{"rotation_deg": 5, "cutout": 0.4, "norm_position": "pre", "hidden_act": "gelu", "moe": "expert_choice", "moe_every": 1, "expert_mlp_ratio": 1, "conv_stem": false, "mixing": "mixup", "learning_rate": 0.0015, "beta1": 0.95, "precondition_frequency": 25, "max_precond_dim": 512, "max_grad_norm": 3.0, "lr_schedule": "linear"}
Rows from block 2 of a small image classifier, named by matrix and row number. Rows with one number within an expert belong to one neuron, the router's apart. Each number is 500 + 50 x the weight over its row's rms, rounded and kept within 0 to 999. All counts start at 0. Numbers have three digits each.
Before each expert's rows are labels from the 100 images, of 14848, where the router gives the expert most weight on average: "strongest on" is what is common among them. Only what is clearly more common there than usual is listed. The data: dead-leaves pictures: piles of overlapping shapes. In brackets: how many of the 100.
# router: router (model.blocks.2.mlp.router.weight, 16x48, trained with AdamW), inputs 0-47
# up: expert up (model.blocks.2.mlp.up, 16x48x48), inputs 0-47
# down: expert down (model.blocks.2.mlp.down, 16x48x48, transposed), outputs 0-47

# expert 10
strongest on: warm (100)
router.10:519537555515452528475513547459436435522579520561627534527476435600564517494549419560519478542498561564496452516472607494502503550444513463501576
up.0:521533404396410564467524554465488389497559497477586411519538545511396530545570491571489525482575500472549572509504492509528523471462491468533502
down.0:624577586536557459484520495472480565428482457472517545522493551512525471551543592492484542559404470489482470581414550538488525440427489568477471
up.1:354487518515498481530611562457509519524456470535499475423567460512446482554442448567572491589487545515471429544524593509472466445432476473507475
down.1:553476568541489528453459506474475457509498434396505521543547550549395551411554425469455520386540473543445461510482490610490519573499491501563511
up.2:589409542438500519531514478509563435551556511548581534451577456504481519453523508453495432528558535590437508592572513441531534504535500544436585
down.2:401503508591476565570507412541524518510414538514460429529467543412479490592484494442566505489428474512424463458491539523488391546516547556490490
up.3:433454411496502476483468524489589486529444545560447465468415481537518602474489486395503519483459593491386508422500498478445429518471475531539573
down.3:517436549523522484543528480475570508468436395561511386466442535460524368560584472518506552475575523540451485485495444561539434501506489537500428
up.4:495444498493433499532548482522611559448550468495540523502467422563504402567505408508555509473536473461509530648474463517493495593418535472480508
down.4:491559581561488445457480466348427474528431470574471506463500554495546566477547478569382517431495519498466570417556518484498482510471487503509467
up.5:526466470543531489483475492503536534548490529530500572579513399507602576444462514430547439449561595562517449448528498504537501467567621467569478
down.5:440533464552510575561517509482514480415541445488500523499547473451601505553432564494530453394524476415450629464540394507485547532500523480503516
up.6:539500463538580506606575480508521424540449584512554474536554542548555461475599464504489497569526523486470451557518590536465532596525421491479568
down.6:454518631554448541486499448507537559507376499429456552478464517525520553537537536551653493459507509436553447471497529443492550498483491529496439
up.7:532523494516526525419430441452550513554532506522527467433473568496387627480465500457474468551480548511497559498413601465484444507535473571410499
down.7:434509506446575514520445485590472455469479501591377462515527458431456424529547525490544577491494415549535421534511556458485437480492590506474550
up.8:486537599439537441501529452610536528443554518552548532476521385516464504453461443462461473565511492551479521515531635513519413443527538532492455
down.8:475451460527497455537512489538486588568533497535494532443552505493385466472475504535507588448542525474434546450471451564490434566535622378497528
up.9:464529390471474498589514573478507473551522525527545439524519455584491536489450526537550357520563586511565413513469447535499483462494565431508526
down.9:530528507516514552557507506486478513459492462426401598509610550462479504443504481530459442424423424500483530472552547573468491517411498620554486
up.10:490490497478505468569542478479478448523617506429551487457520519463530526437385471531530484550511568507574440539539423513436384464409562556513512
down.10:477548532472433636507497517480483524467452453429536453494565530448433529511503458424476507430534481456417543518482437626554529573458484480569533
up.11:550506388513533438530418547519512488543466508546502452489547494526585507521525451558456509424506470609508473471492455494557576530609536444576591
down.11:520497458494517406538555497576539478602539475370457498531436432547443490519536505454486552482519544417529603542555477514486430481493493492444590
up.12:578501533429503484454451469386495427446568457478511548467544476462482494513439469457516459603498573492467536378466586535563574538498514501467452
down.12:400521423467505466497490438588527604487502554536506461573520536538518532546564483471558509493454472572527419593542525411385490502550532496514515
up.13:568468523499521460446482535510565487481433471514551532426526490546510492575403501536605520486550487493575529530456412406499398477445523522460608
down.13:502513531582526539493436509431513489568404500498524453566472605478468523468512478446384603560429498463495522501576557449532520526484468513415436
up.14:469428588486546575567457636473435470514525520579459526426440530486530429548557450581510514501578505533467413489460507472519496534563538527522504
down.14:511504615564512496564552540457570534511524583540557541585502374523537534485506427404494526430585501510503482524553582507570492520469474496516480
up.15:463497454532495493420569477512539521453579514437452482584575456443561354489543493451484497512482462466447536460450450464459450588549523480407507
down.15:466463544462519474558529581500425620513499518553525530500432530565496585459475502523564556478437590514529556416456421518462500446588492473559455
up.16:513522538593520430520472444555451495523564455509462539543533450487490534365455543589453501489417509546478537491512432504446465468518554555370469
down.16:496434453463548400503477480532482516506566486533532450477391427466521535497510502412486442629603532539457495500579471546485448554522546470484574
up.17:474517526490500588438516428554531448581542394573555498470523430511469504515463468599524566563492449462499494497596443493553549592522563476532455
down.17:448535570523595447519529513451491526544413478420514459489529612465545467451484546435450461478463462425482511565496398564482522572465438472459559
up.18:497473533472520463556514540505505532556533582487625353451500470535461450459416469509414465536455491498571468544465514444463451535511435492491405
down.18:510609569534509527500471402569472487519476484448462510591522531558446542511495418558549585464511561486457444506474568594503469472428424459544467
up.19:557475527442468460529459455512511581402476456588478530444483451491471402417505557555402412524530539483463519425493503535505598527492528465541436
down.19:510615417581511441475597514548532553543513544542539445567453465521479544490505487520484489518501551558498594452521489516462431594404533572495449
up.20:408487482505547456512407523504443485450455563461576534439486532435457530522418598475467436407530481553494488532404441490558499594536509504535531
down.20:530504426581493451535509446563577445495488535455502548549476433436499467471470442404532537444626481526532439516459524518512526387454486468504588
up.21:529513502453424459429516414464517480502459514448476512480567464506474572503593408482436530528556537412378565527489597475543549570539489483524501
down.21:503538554560545483506468449560552556484443527529523441464507620506472378535509555469585561484397453556536513514501408519461522522457451503462569
up.22:484515400482545616464558640485469533518490513542537534542496455535443584510508443546579456445523471486500460541478594589517505476521507527486575
down.22:555466483442568544528439454465516502459427537391444528482607479461449464488467606495547465443469437464537577549484557495538523419490488525564441
up.23:541509557450540452500564450627557509506557478536564516505543426471516487449445518547428507492402570514460549418481523491416451489592487525440542
down.23:427483468513533378512514532594467560588472508505402514470455473538473449570483531482495541503529536594464592532550500609505486527517594478511483
up.24:566493497553501616468577476462431494541467479515539511396557506506536484575430516424505511449455486507457516416546621603519489500482529514472434
down.24:449513450382504542465472487493546520475500442418478493533530516501471565446448452528531502435500387463598430580492512434473494489509440413547411
up.25:443383489530491510552486526540459537460481422516539478521584518560548404564515453548501569431464513500521544446469565554445583408496526511487411
down.25:547548552473433460449501530413505452418501542334572509586484564552539464479467534510494522436483525556488485467522491521542508551430475519510402
up.26:633483484504452628485525530495429465535437522460498510463551548549542485580459509465607507558477512436513483506521606573477462490496547575473508
down.26:448490493454501559557428457499530573513461503460527477604550532447521566477481475515525503425501496425599484560535627430515565403497454493519450
up.27:483500503515563428480487526437375529494458531479561492460454452615388522613544496574449471548464414488516495499491460452551506467451456513486455
down.27:498524510559448564445436529467573422588556501516484508576550455444457509409534420542569512443521509513505397587464527480480505435433436461495499
up.28:572527507486477510462528483485427462470488489447468445554436495543515483586597406480507529608511522449464435513544648507547506594543504478521466
down.28:509471607521472552487482559546511495490519515571591521508602551545467450515492483589491513425501550518622484535460469427527618456449450481492534
up.29:506548461390514500485543523522471491459504407503430463483436470489584436470496551461492459492450615522475500424544569451563617477462498449442450
down.29:410403404475414444611492484575494544451542547481466536505537513480491513562522487509483496576435546544557541480439523523415509564530472571557492

# expert 14
strongest on: grey (94)
router.14:460453473540534458505408470509531537571535524527485525483559490457589546422493511430542458472519477508471466434548387561561448439502620539481417
up.0:457459582547536558497455531520461416563523471422487560463482571443513563508425465532624498498478513484449560479511419568517537545535461597520443
down.0:543496488491533448529547490495573535429527508548491452549457453569515475550565485470411422479559481550607424526502548515517406457412532399521547
up.1:398505564622543507514466463515512411490549548481478447475513490550533500495534449505532533487510437463495415455489486442570459535537604489628440
down.1:453487484458521448515529500434489552571473444540559518558502578512419486515488536514455434458492613504463599538539570438482608422453475550473559
up.2:415573466409527533546520516519440480562549460521473443523524539614357551475505490502524487460511543504560517558516552472539586434498560554527537
down.2:536483524488510362504501492481527508519513551518534440432532484374512447521473457382509466593531482552465478533457452608565484541580499458492474
up.3:507496442591568489478424437515526520505522596429430493489516432428417493482522546589557503479539400602488534537428510510477442515528497505445555
down.3:514532546527505467494465585490455496478371459550464537578452413513494602547508478460512478578474588495539488504562447576582479451491510542453419
up.4:492497488518494447524452540456533541588434529511579463505452561478511477501523559495417539468597451518424519439443454630507477443524524493487370
down.4:525501520512477533471545475469530513421583425497468519440544364465491533483495495485552443476469572444593484566549495399523543494446430482536604
up.5:505482443540495524499545481541416395578555475383526438473521491602563557497476563494415503495567463531514467478517516433437450558433555494453483
down.5:524580503548533500488463492545528424576453531369405513516483447460534446404488499505496488553493435481568586489482583423527438538506489582517514
up.6:477479533527519603469522510417499514502479516597526501456537537560510568439509446533538505537531449457632517521432534540419455456521551543474373
down.6:480448514502455472540415501571521422490523548473476527565432479539516523545583546479431486446530520529420519443624456462574520557470435474550596
up.7:498447499465512525424479571443552512513483521475456580498466468394619606442595497551503437546487416493454519518478433507478480552424535466527522
down.7:571547467509503423505506501487482553482480458458584448461534537520348451523428374460496527468520561564497478561568528548534443531507479537531429
up.8:493490591375605574505395581478501483582579559538516528507519482492527471501476497482468395511484500571529501536507485598528468534465520482434504
down.8:445449410552459467465551412471455559456414423474397523481435491529462574541517554465528610508520511525453451511478486472554567489520410489472475
up.9:442441510499480406504473484494583563532474531547429610423562427478470475503502484494524507499532406504503450553623522484488391537462510561517455
down.9:527533560549556562474505572471387438480562498472491440591419540523521536548500511479481487481487579589503530479372514514522573524466450423527543
up.10:509590509487520533580524571471553455554557424517451493623407545504482527529528502480494502550481540520461572554493503491500361476489557597514467
down.10:533474500536571453432511416525394513446467548490490485426569428420513505540527494566426437465551471608539498557464431512553529506474448566455518
up.11:436521451422539516552481521510511462530543487487565535429426398494549518467544540480568481499530557637541490544443466473494571492530568471451388
down.11:562465517533496505448490508496440511464535546556427455623529570499473526525444445497428474514511443409445434449537557566555420566436426504525545
up.12:478428557484551520439517540485531417529533495466487526538499489461531561521475488516544429581644531526492534499535498450554448370541483446581423
down.12:478605455506493446574454456551532524484496543542572454511462478505481435460533447450492560445381446478479465504487593535438554583469515573445570
up.13:463502470585432493490492485493552539446508568428555441485493507484588537562501380504562523560510492418464458432514603444506563518539560414495525
down.13:459538498480566462538531489429454535554520419476474503518552458458533427513549575525468475478448480583529501574492353606536410485502495555468454
up.14:415454479515468655568513512562555544571515594603514459506450492527540537519518488554526504504524383552554549483488469531567515530461510515539513
down.14:589518539580530482462413547405500430541518401427501512473579579501480473469490559522456416501500614443496453566537513513458489536543538493524497
up.15:599421489463508501514431487509507505490468477576444574491561454471405484514501483451417584454552547578471555475428417492509460492400471449444517
down.15:366565522552475494482578545502477509518491483479497490498430484506518462458514605550511389489502460504447460632564460512497471496548448616512497
up.16:491507426389424503451508536534501512471447482396510440456419529450489551427554396520514489463510530456454545508532437533466445554492561459606496
down.16:569505577527413485495493482490591496453556537534575557447503568540527594376494505588483544501507466504461453440508457431436441507448541443499473
up.17:397474510493551555521330525471505521495543470537446527478497485538492521539551415473470395530482451538462522523507447533587499528472474523377480
down.17:502419495504453514455574518517545452562487606502453513388455550517494490552497621513505506536460615500523392462494499543472478466478483395512500
up.18:443491581527466471407428508442510541527471550555495550494481492579562447512514479345576445475477422534468496473519460532515517417438515473445559
down.18:527448477449534549570490411510500449479562486546482438425513440448467534530486458625427509545520563492459489539432567560523490624539457496485447
up.19:447408509487548497415444517465550498519411537572556503465575512439566523514554464444514531461555573552470444544539467474535450566407482575556456
down.19:512617560467463504536528500546468517482537474506471478561384426520534403526472520557511495607532432474507500508407547542525573495599492438524537
up.20:513519468536465539475554537463446577492512533582468587578500472459485534417530591419442592409595571527472467509528512522470449528576517500481531
down.20:495462481496535461510449499540575403548459454531547435509560516453450365579469507616559482541465436477503554547436455437526495441455503472479472
up.21:483423553521476524425465459473551454414467520553461510509468556462436499537430507425480542541521513565524587544531498521400518411608434445535542
down.21:473457476473529450469460438504483504542510550442435584486544446528432612388555476477554373495541516472592520463465515539462480543485533574538478
up.22:437454660491504526527518498526526482472508458609559543488479553449586424534459505474507479466619524511499490474511549486621525551477537507452486
down.22:595542449508519494433473498389473464493402528580505483532509443465613496513538498462560561619509447547481433465542497474467494540581465472523467
up.23:550463527510525446464459512538547482577457500563456605575504466422474532494497555543522460545586468613498515545462508575411504495480545531618525
down.23:473607531477547504582547471525411477467464471517593497522566453547571559534485508517548586472485449469472492465460356465483474459405469505471502
up.24:544572551473523435556563537488448474515445500486542469520494456446510511521571469543616495460458470433457481489458529431509473614454648551520488
down.24:407397449546500503475448452529544517485569568431412498482484506556440536456455578459431451502548563498548510450529511574524528444536398457536531
up.25:431488521613563440552497534441524450445582469543449484487485515548426483506482503428429529426541515418498483545537416440562532441543515464512413
down.25:455528587470549533512497459494582520605532423492528415560572519511439479500538538616459491408494551467453518497521477507472480428391529477543538
up.26:487553470621552523465483452564591567507527551467515504468528498545482539532465470488472563544544538441514496433481488502342504444552488548574579
down.26:549430532489448566496494524506425458474432532500479531617511493499495472457483538553562426477497447585526491511571532512501603527498550404507367
up.27:527524523489570411503483446533511435508606526478477488506534506481611446552476492486549416579414456544426484468483550413520477477444457511612498
down.27:443468540446474493431529489402562510535520479486579501509455464441435527443569468455409569423527590502466460524500522527495578489530605574439523
up.28:497429549565483550528517517465543542451536449607576535528496479489481439488496494532544466414556526474428456396563403491558482549520606468543470
down.28:503569471469522434530460433487476420493490497515497504546477569474613565520541512425474542491481461426553440521474642474462521432483395468485561
up.29:503437529503513503560477466477522542462451499527552582478436555470459535498525442475579484442557466480527435549474418614445505482381510538624511
down.29:573555515520488456468508589551562481518578443485559447501545482496572563469458403494429474439434490545390506502528581495492547512572539511411477

# expert 2
strongest on: grey (100); small pieces (64)
router.2:464567479512478515539512549581451456592556468375545502508498520493565489557458444485473564478557449450610511556486497401433516584505528506523548
up.0:424506418446500450505456431606436410573542514561506445465459585485543566459510444447447531459506494446516489473498457438444448516532600498485463
down.0:605497590542500535486490556474494454485511505399472480535445479501508416453494512571426470596508444554553491596510581417505521548462546563517551
up.1:514461490446483470446496512481585558457443461535571545522417457541480494535566605575523539486531535490404504455567571479491579532526549412587490
down.1:409510584499477460472499479488397502536509521561479490462550491398479449528531483532526513492559444533518656451434509582483410485508559472562507
up.2:512500443593494563458527393529479430561472489508522510619458491443490539499450527533461397579537543563445490476564453491464561425434481522542502
down.2:481532527481456432520571542484563561444550493469429486458497538605511406599477496552517567451465564448563497464456599422493438533513560518495481
up.3:509469556525478432472472559426513390558462461434556452440562546541423455540482459400506467505457576571510566491560490466450518535578556538521488
down.3:525571508516557492546538389545510548473597553576491538517496509542379559415475563522481524459487516393491498562487402537490477425468503526504502
up.4:421456509562614472466473495596484397538550492472538415478529475522520453453562441406498448466488472493533435523424559432582522509456480534491485
down.4:418454523470584410438495469412468456503485557562519499558499462484423479439547533433465493521492552439469537455509639554485584508541495548515546
up.5:475567474579494507491413587544551546516457464467527534482407466452445532570463496595498498617530573521510441554452528469498458571495533543429550
down.5:449488562464462551593547457470490400536486576477535397499570503535526437541564464512526573396513493541555493494525492547473578408457453477478457
up.6:567556460420467573490560637461461530479468526548510539417491457451470448503571474558497434447428601459556523525425551490497515523489507542474535
down.6:534449394589563470552470447487468515530537536522495510574509464385579529413435516446566452563538514532520512534562481564439552513452502565457500
up.7:508522587546494555499508594514397419487441466437482468456411510530521606479492499464482580472534451544550458517484536553487491613494401503486471
down.7:506447400484495503486517421531618533650490506496468499556505502498509474442506503442565522509500549510526525522561468402557386491474557558451517
up.8:565537477498475576561532442537523563436458484575479507455493466536417441476401502546506464498500474427527413373532540466414510503478503451492588
down.8:418451491529506472583524524453355544521582568542517451520457467521531559522535478457557446568473506510547523543439490541497605495508418496587488
up.9:504567363505499526477487464578586457423465456524580482479524538424518482531433545485524546445535448505628527441457550475468464551499454558505492
down.9:456437593518508437506483516454470489564495561496488470550490463557543540440593448526490381558443557473443443489520450521543569438401523471431470
up.10:496540475479491534469568502462463457540597475465452557461480547587522477425515442589520513411555613495507532471462504538567476497440398486514594
down.10:504507565529466500491478547516531559450512488462525573477531434482528488490435530454586381512535423474578474548572509468454387554557569448511409
up.11:508485495636554478518544419474515499568437426424510519470502591498492440566412491496506535575559577533521479594554481513450495548578529522507510
down.11:450514523417466501466444645536486465439479510492495495514522427553410522540570512480480444435506436470406439397484458442487517448435519490465463
up.12:451432547451522482428542484526470440538596520449523441537440563523544476432510564493513507477545518443524398486487367502454549499474620475489468
down.12:582548380569429528611401510556525528471446488483552533467519510478534473477517475517437479546496444561545525519493541443477432545494447605546536
up.13:535467464458533513494533446559539483437428531490552502522535535562535493438492454493441569497477499409529491444409583451320485427498498496499486
down.13:505509511590528548487492540519457541473524544519381469495509437490502506512567582422550424548482470561507535440479500495674562519479460481509566
up.14:496496464543507504509509453618470356589542490496517444486450539543558542434493444409454570503492455452542482505522518377429501519455479471491517
down.14:504565477487473561427430505500484466551504484439427490496485504529440397508541471496520372536554535497525447410499594479523462580529579585526449
up.15:501463543513421500576403538549472445484574446409495518464426484441507543466534559419512471523414445416554459513475536476461494585433523572500516
down.15:546484466528570514459604432491491556628490579493460435527513520561523511517489381531470503469589460577516519477493509542455427461525481548544422
up.16:455435501513469492557480488430539534465527478505576455555561522483442546476538447549436481543577450554589567592437441496597449554554476473427486
down.16:456600588484486548461519467432637486492460481514505515477533548384515507420501510511476547454545457609522469562512487494525475463411541537563479
up.17:425522475602561454448474435550440535465471448622523530544547495516491479522537539504526448464537536476565433467501544448538631454501434455517556
down.17:466490576403458481423491565464493532340518503586600467513529512510466509542507488558476568491480535435408465547528494541470549458467474479560488
up.18:485466565464427486569437432526556504548546494391529492507475629494527503524525544548525515495428400558482505452559562592510500449476576535525480
down.18:494519418457535575495500537542483573491408517500527472382481445535539447528455430531504543605521505480520437520490413446423471569468481442589522
up.19:443523539480486461518543554531568467419523535586454413477535520472548387489502518536581456565446455481532544525578499482508497544469430605501595
down.19:586490479607486458534479458554517496552420414418445548532441575494591615471492523459458495545498518546492507431411446431522479514501509492514476
up.20:522507471425483583458480511495349532459468480549554474482497477461444528473541395448505493512603608473512588457418486518481567512464478517474498
down.20:433420433626520436521519498468552498499483498577536504492571527558616499468502487490431485480399432482445520488462446526461441440504538514435567
up.21:510496475446532560574442556515498593476527480525509539562499473468519471375549464573537568469472523545468421544517501562538585615540536465561547
down.21:440468479395477526523561486499531549602496482564504473462542440460421487552432469497475568490595472461595571484459528493425500391562483498523493
up.22:594551516488496440475523474598468531534425528464547502474472474460473505395467386447532475484523552527396475462456597475443533503508596451506531
down.22:437467491474473576522493492540531426472583431512445537471502454459521507543485601577520534512478530490538558533572352433451433504554414474472504
up.23:501463465541547499490528514441417456570508531531520508534461467458513461537493446418527517528494461502602621617532557439486383546466428459508484
down.23:482524523454513542542471500559631468495503486402406481464558546535558644373477526540486508502514538519486435481523485460543459454517541533465467
up.24:378491486451538510553508535532588442515408508506505487582529528525480480547480538393561562508556509448528505465583558416543404531537521556511483
down.24:543490523485548404448470483416485556407482519463463503460453566502619611468529460603492473497499466564492548573463508503434540471477588491499489
up.25:558408543460463560573450478488538417518454515472485528408491466474552512462407410497590509523444403490476471402491513533413482540539534527477498
down.25:505519480407457465558557501488495595483509488425529549419483471484481487593496570538449561438596539540472483602503411558485503538473424446547511
up.26:534479488453514475489498491544424431483502464578585456498597511479536563422520417413549570542532388495496551460481574456439493548506578527545489
down.26:505506494572466495530526502499586515536468576458459502499440515544574491467523561586432478541442632428489583543571405459554468484491469479428499
up.27:510472519362470503584519507417552555480470547568583528530426414471439573451531528556560560539448488555477491489467553585543487541508515526520481
down.27:444554531435537510548461481484531484537537442594508456517512516491348434560543524494525511437564526467444478437473509552508643457537538483557489
up.28:492505498431493511398544473466579467536447531517412462529428522502527491549497471471445507430540515459573613591512523388504499501535450387486512
down.28:386494556570500498476446550436528445507556455454482502447598437450506531457538529516511459567591474535477506439528480524527374540433553558489461
up.29:460473484447450427450508499503512511482505429616505512589557501491452376517512469561496436632437469559550510476525485529501478495428526540454578
down.29:491512412521484460500531522608532448509529511464475579483471528519520469423643479413430472547558492482565527437431492387493521517527425515513497

# expert 13
strongest on: vivid (100)
router.13:533450533474554523489538492558545530453470558627456442537444505506516516524525552526500510573529440436475455441430620451505448448425465521425576
up.0:393492456605541590486420531509466484482490471560481487491455505556551507565525496524522490559453465476572387456501490491628424432503514463533484
down.0:542523550414506498520436436461511430559527574514485471465582550426585375573507394490496514525614479548496516541504554494452519499484465493484496
up.1:476484378493510529521527551480459479524526605477471518499528405500563575404512506421452496542596495433553465541443465509561490485495578458417465
down.1:506481535565541447551392477545465584538475514473485474500505523494482517590525410513518509489461475585480616574636525479497522456514570533514430
up.2:463545497500436513476416513475589581446489431517518547489479500532438524463317427481477519465575413461450573539490500454488526487511507490452496
down.2:496493482494570577539547469526483530496552561571439428516476474549600539434562543510413481521530552513468498583615385508489532463487536439521462
up.3:544543492440532518492473411487454506465411539563555570419489429431451502564463454509592507516538436473476494428490499612531587548429467491486516
down.3:464527460518561437421504564573486466514477498466407537627533532486485488410434477530502548509360545492522547582484401504474502501491543488514508
up.4:434525491546542506523509480508530439549480581535447561457551483472527500399472440449418515546386368484467479503390548462481487503478551477530553
down.4:561410508419471502526494483483469497556472456522464435517527481477428512550557516435569515462488512570461453632550511514419429438580407481450494
up.5:561431473546532531423537477584587452528509458539516517555475426543484470513544516435553431426532566583493472525543493425541425554519432475516590
down.5:442494555519429484528521520556445471459490449545500510526515540499466521535418353530519445548625510389525555438450478488451569509470490488555450
up.6:530489507494527559532627463460414430531438572452539493588524515454437489476620450508492457537530576513420478522569522543462531531446486553511549
down.6:562473458497573516486485566560503527500419534558563503420475523515453537564405573483484534546510426469569444430483453507614504454464499577572476
up.7:445488397548578519509444586519515577494534447508539446445422478457466574483553516530511532564549447496512445513504497385480451460421446527440433
down.7:506539556489483632521534551516441435515463565511499520482490511423451482519540496470456467521525338551425506559473599520483479549544535507440436
up.8:531422462541559588441517452422497501603543518493439458606486593458496523454550417576425466473486458488533511546503502483510463518428476500565561
down.8:435536517472522520623407509522423446452538447442536439418484478495433507447536501450503533522520564524464370571515539472559482435531520439496492
up.9:606471574481463566456510525470439538480488493583500532504503547458392471404429468429449519470467493509474446525547451571386456480505417496466492
down.9:465529366548582475524416476492456549477432504579508496435517428539449470526491577544505499497567552559466555514551421454485455394499530536515473
up.10:454548488513618473569517602505445567429522496498529422439538509479488558528478424498513575452463514525552463539459497403545498461508561435493601
down.10:488426536502421547515518462535466500563474551451461466461433510577436381492520533497551404474487537454537457542560555526556569416476456576488434
up.11:460523628566530495537519534483473446488502498430522521507498523520475556429486512514395506471564474495470504446536477536588427399520627555432544
down.11:578463379546477473488451448376474444495448470555487565433399425427540538478488528472484505537454491462457540481520473550454414465468513532448496
up.12:543357535511503448470484512518550559487595508534532491547526471534508512510512493536474426502551465578506597506515456468600533561445598583435478
down.12:477571506553422432500498536471515366460457492497526540495461591476501533507552465566567478568484498515402511557570385474498541578538516499450536
up.13:487541592477504441477533446496494541548545517489556540470514404499461499473463500533454515506507583450490616411580516561464456513551558428371509
down.13:543504435506555410511439523454399506549569414501550525516509423436503462455440510476495498510454497551398576461555474538449521464489542512625477
up.14:476473498523549397487522547436450587435527533500434463441560537562533411554548431528519489477507547566491465456413518474444489425531478614482464
down.14:417529397510524503516532498462560424468481491396545552512525484545514461452398484549577443440427569447593501497559471467449469536455510489490569
up.15:585437663565496420427447521472470480473445558468527498444523465449485477468449529414466431492508555505487517475496457608519435524504487547506525
down.15:537474355437540445540494462522454542535448470497500532477575467510476536542557537541561472608420453541448609469532508517513538461476592528514465
up.16:481494459498516549549451509560555410414492517503485523606505489536482594377471435509534478423473549484541459526561460409501509512563480430563442
down.16:480575575460597454497562478480510437445533487424439509538556507512420602535519494552475545505559406441551537577475482539575563487491554470531469
up.17:537452495441436490455454609499616478512485482490565494472465515534477510516527557476549497488578563524379536544489569489497561433492618577489522
down.17:482518525556514538498522443530451449418471539529450558512472584500576509627517583510441470566510416516547434479492514377565481535463522438498464
up.18:576477606516555545480521444426480501502486476497485529506565529488522520451405444494480516522428493476426424501490615527532402431485586464587520
down.18:496507509472510455606450511528439463570505480539502501509469497603541410499589579527563583472566469505509477531503503524481487425548360543553456
up.19:449580433451446450529411495454456516492395469532518512534418560501567620473460477567558467445488435454490475483494533544512537547422530434528489
down.19:434499448466572549491462478466471478463576576494509507484472436507470636491531481557477469509532446523507553560533346489446509506459403472442542
up.20:452519539538487582444493516575456580468400490552550504462568523376525458548459503506554502566495569578471463475476600538457470557544538529457516
down.20:424508443543437547554563477530514556523452509437514493558453558632426499415566493455532563440453508422486568539507544468513484455451544499542436
up.21:584401509513463560535537441514467450580514454543489465461507478525558479476455509466567545502441497568557468439544525480401439512458380574549550
down.21:483585545431488544562504522471461493518433407516539517482560443592380455529486529542533482544545584541574470599467477501524415515532504441534498
up.22:501391499522450520460462406472500556430443464445353527528501509502482510468430407523429432547533542496515445466566556564486469536450486483537498
down.22:455493589560556570465423555485470510536446478490462446389508512587511495501508519484561477516472528571569600567542424485448570450420483468518476
up.23:443446485500433582451447553547424462464521539443506490512486515477370460484447556489507480513483513421554477436570587427505465548440436586478476
down.23:528511497488536624470593505374464485491504483502524570443563518500444447537512492419502420486425473425501507574511534505475462398423507444515473
up.24:550468515517566360583491458464435487414523483398560478480487496482485548470459525420436435528511573452511486440425425463465439504505463531526483
down.24:471495487460453522533501491410496465504452436536513484408437491392536522528471536510599501399536440480601550462504509492513525507405486386466443
up.25:621479464486423576408547500468464514489445476439542555432414548472500421405506589459547479565529525495560583503486472491495482488479547491541542
down.25:440558446586513501552491391528485636475454493567513474480510532582431583475531540559453489488489483438501532478492565445451540453461581471505553
up.26:526444453521436465573475523507602438452484518455469519574474517475512577482518553469579486467565484596558386503517527523497572479485508436610550
down.26:526579555485533431493470506552501473432506558477602533605539394510510527489415496528507518414459517430572591476495504442473558534478485414467505
up.27:555408489507555490444460456495630486430519532544543501404577442530522474551472543554454494494504524505515439453488445443467560511515589600533558
down.27:433548540529419551514487514499542439510478502468522554483553584459470554603545531435579489599479457485522600514538487462438524484486429381478512
up.28:470508376453485473575489568530485489509527501454486549512484465508520597474561435523491577551600463480473499530486496539452552555479565377392502
down.28:446502476537563450465462591553508475543470559502515481557385417489534473437502502531459430552412500491395551564508480479534491562536472596441462
up.29:422519519484450538426419620478536446554401418465422472453504537488525563478543458501506473495476466481468534408521527560538421522570435470477470
down.29:422509442457479566547547417515487524403518574469484567486505441543422492497512514490452585477583519501623622506455526507556511534486519451503467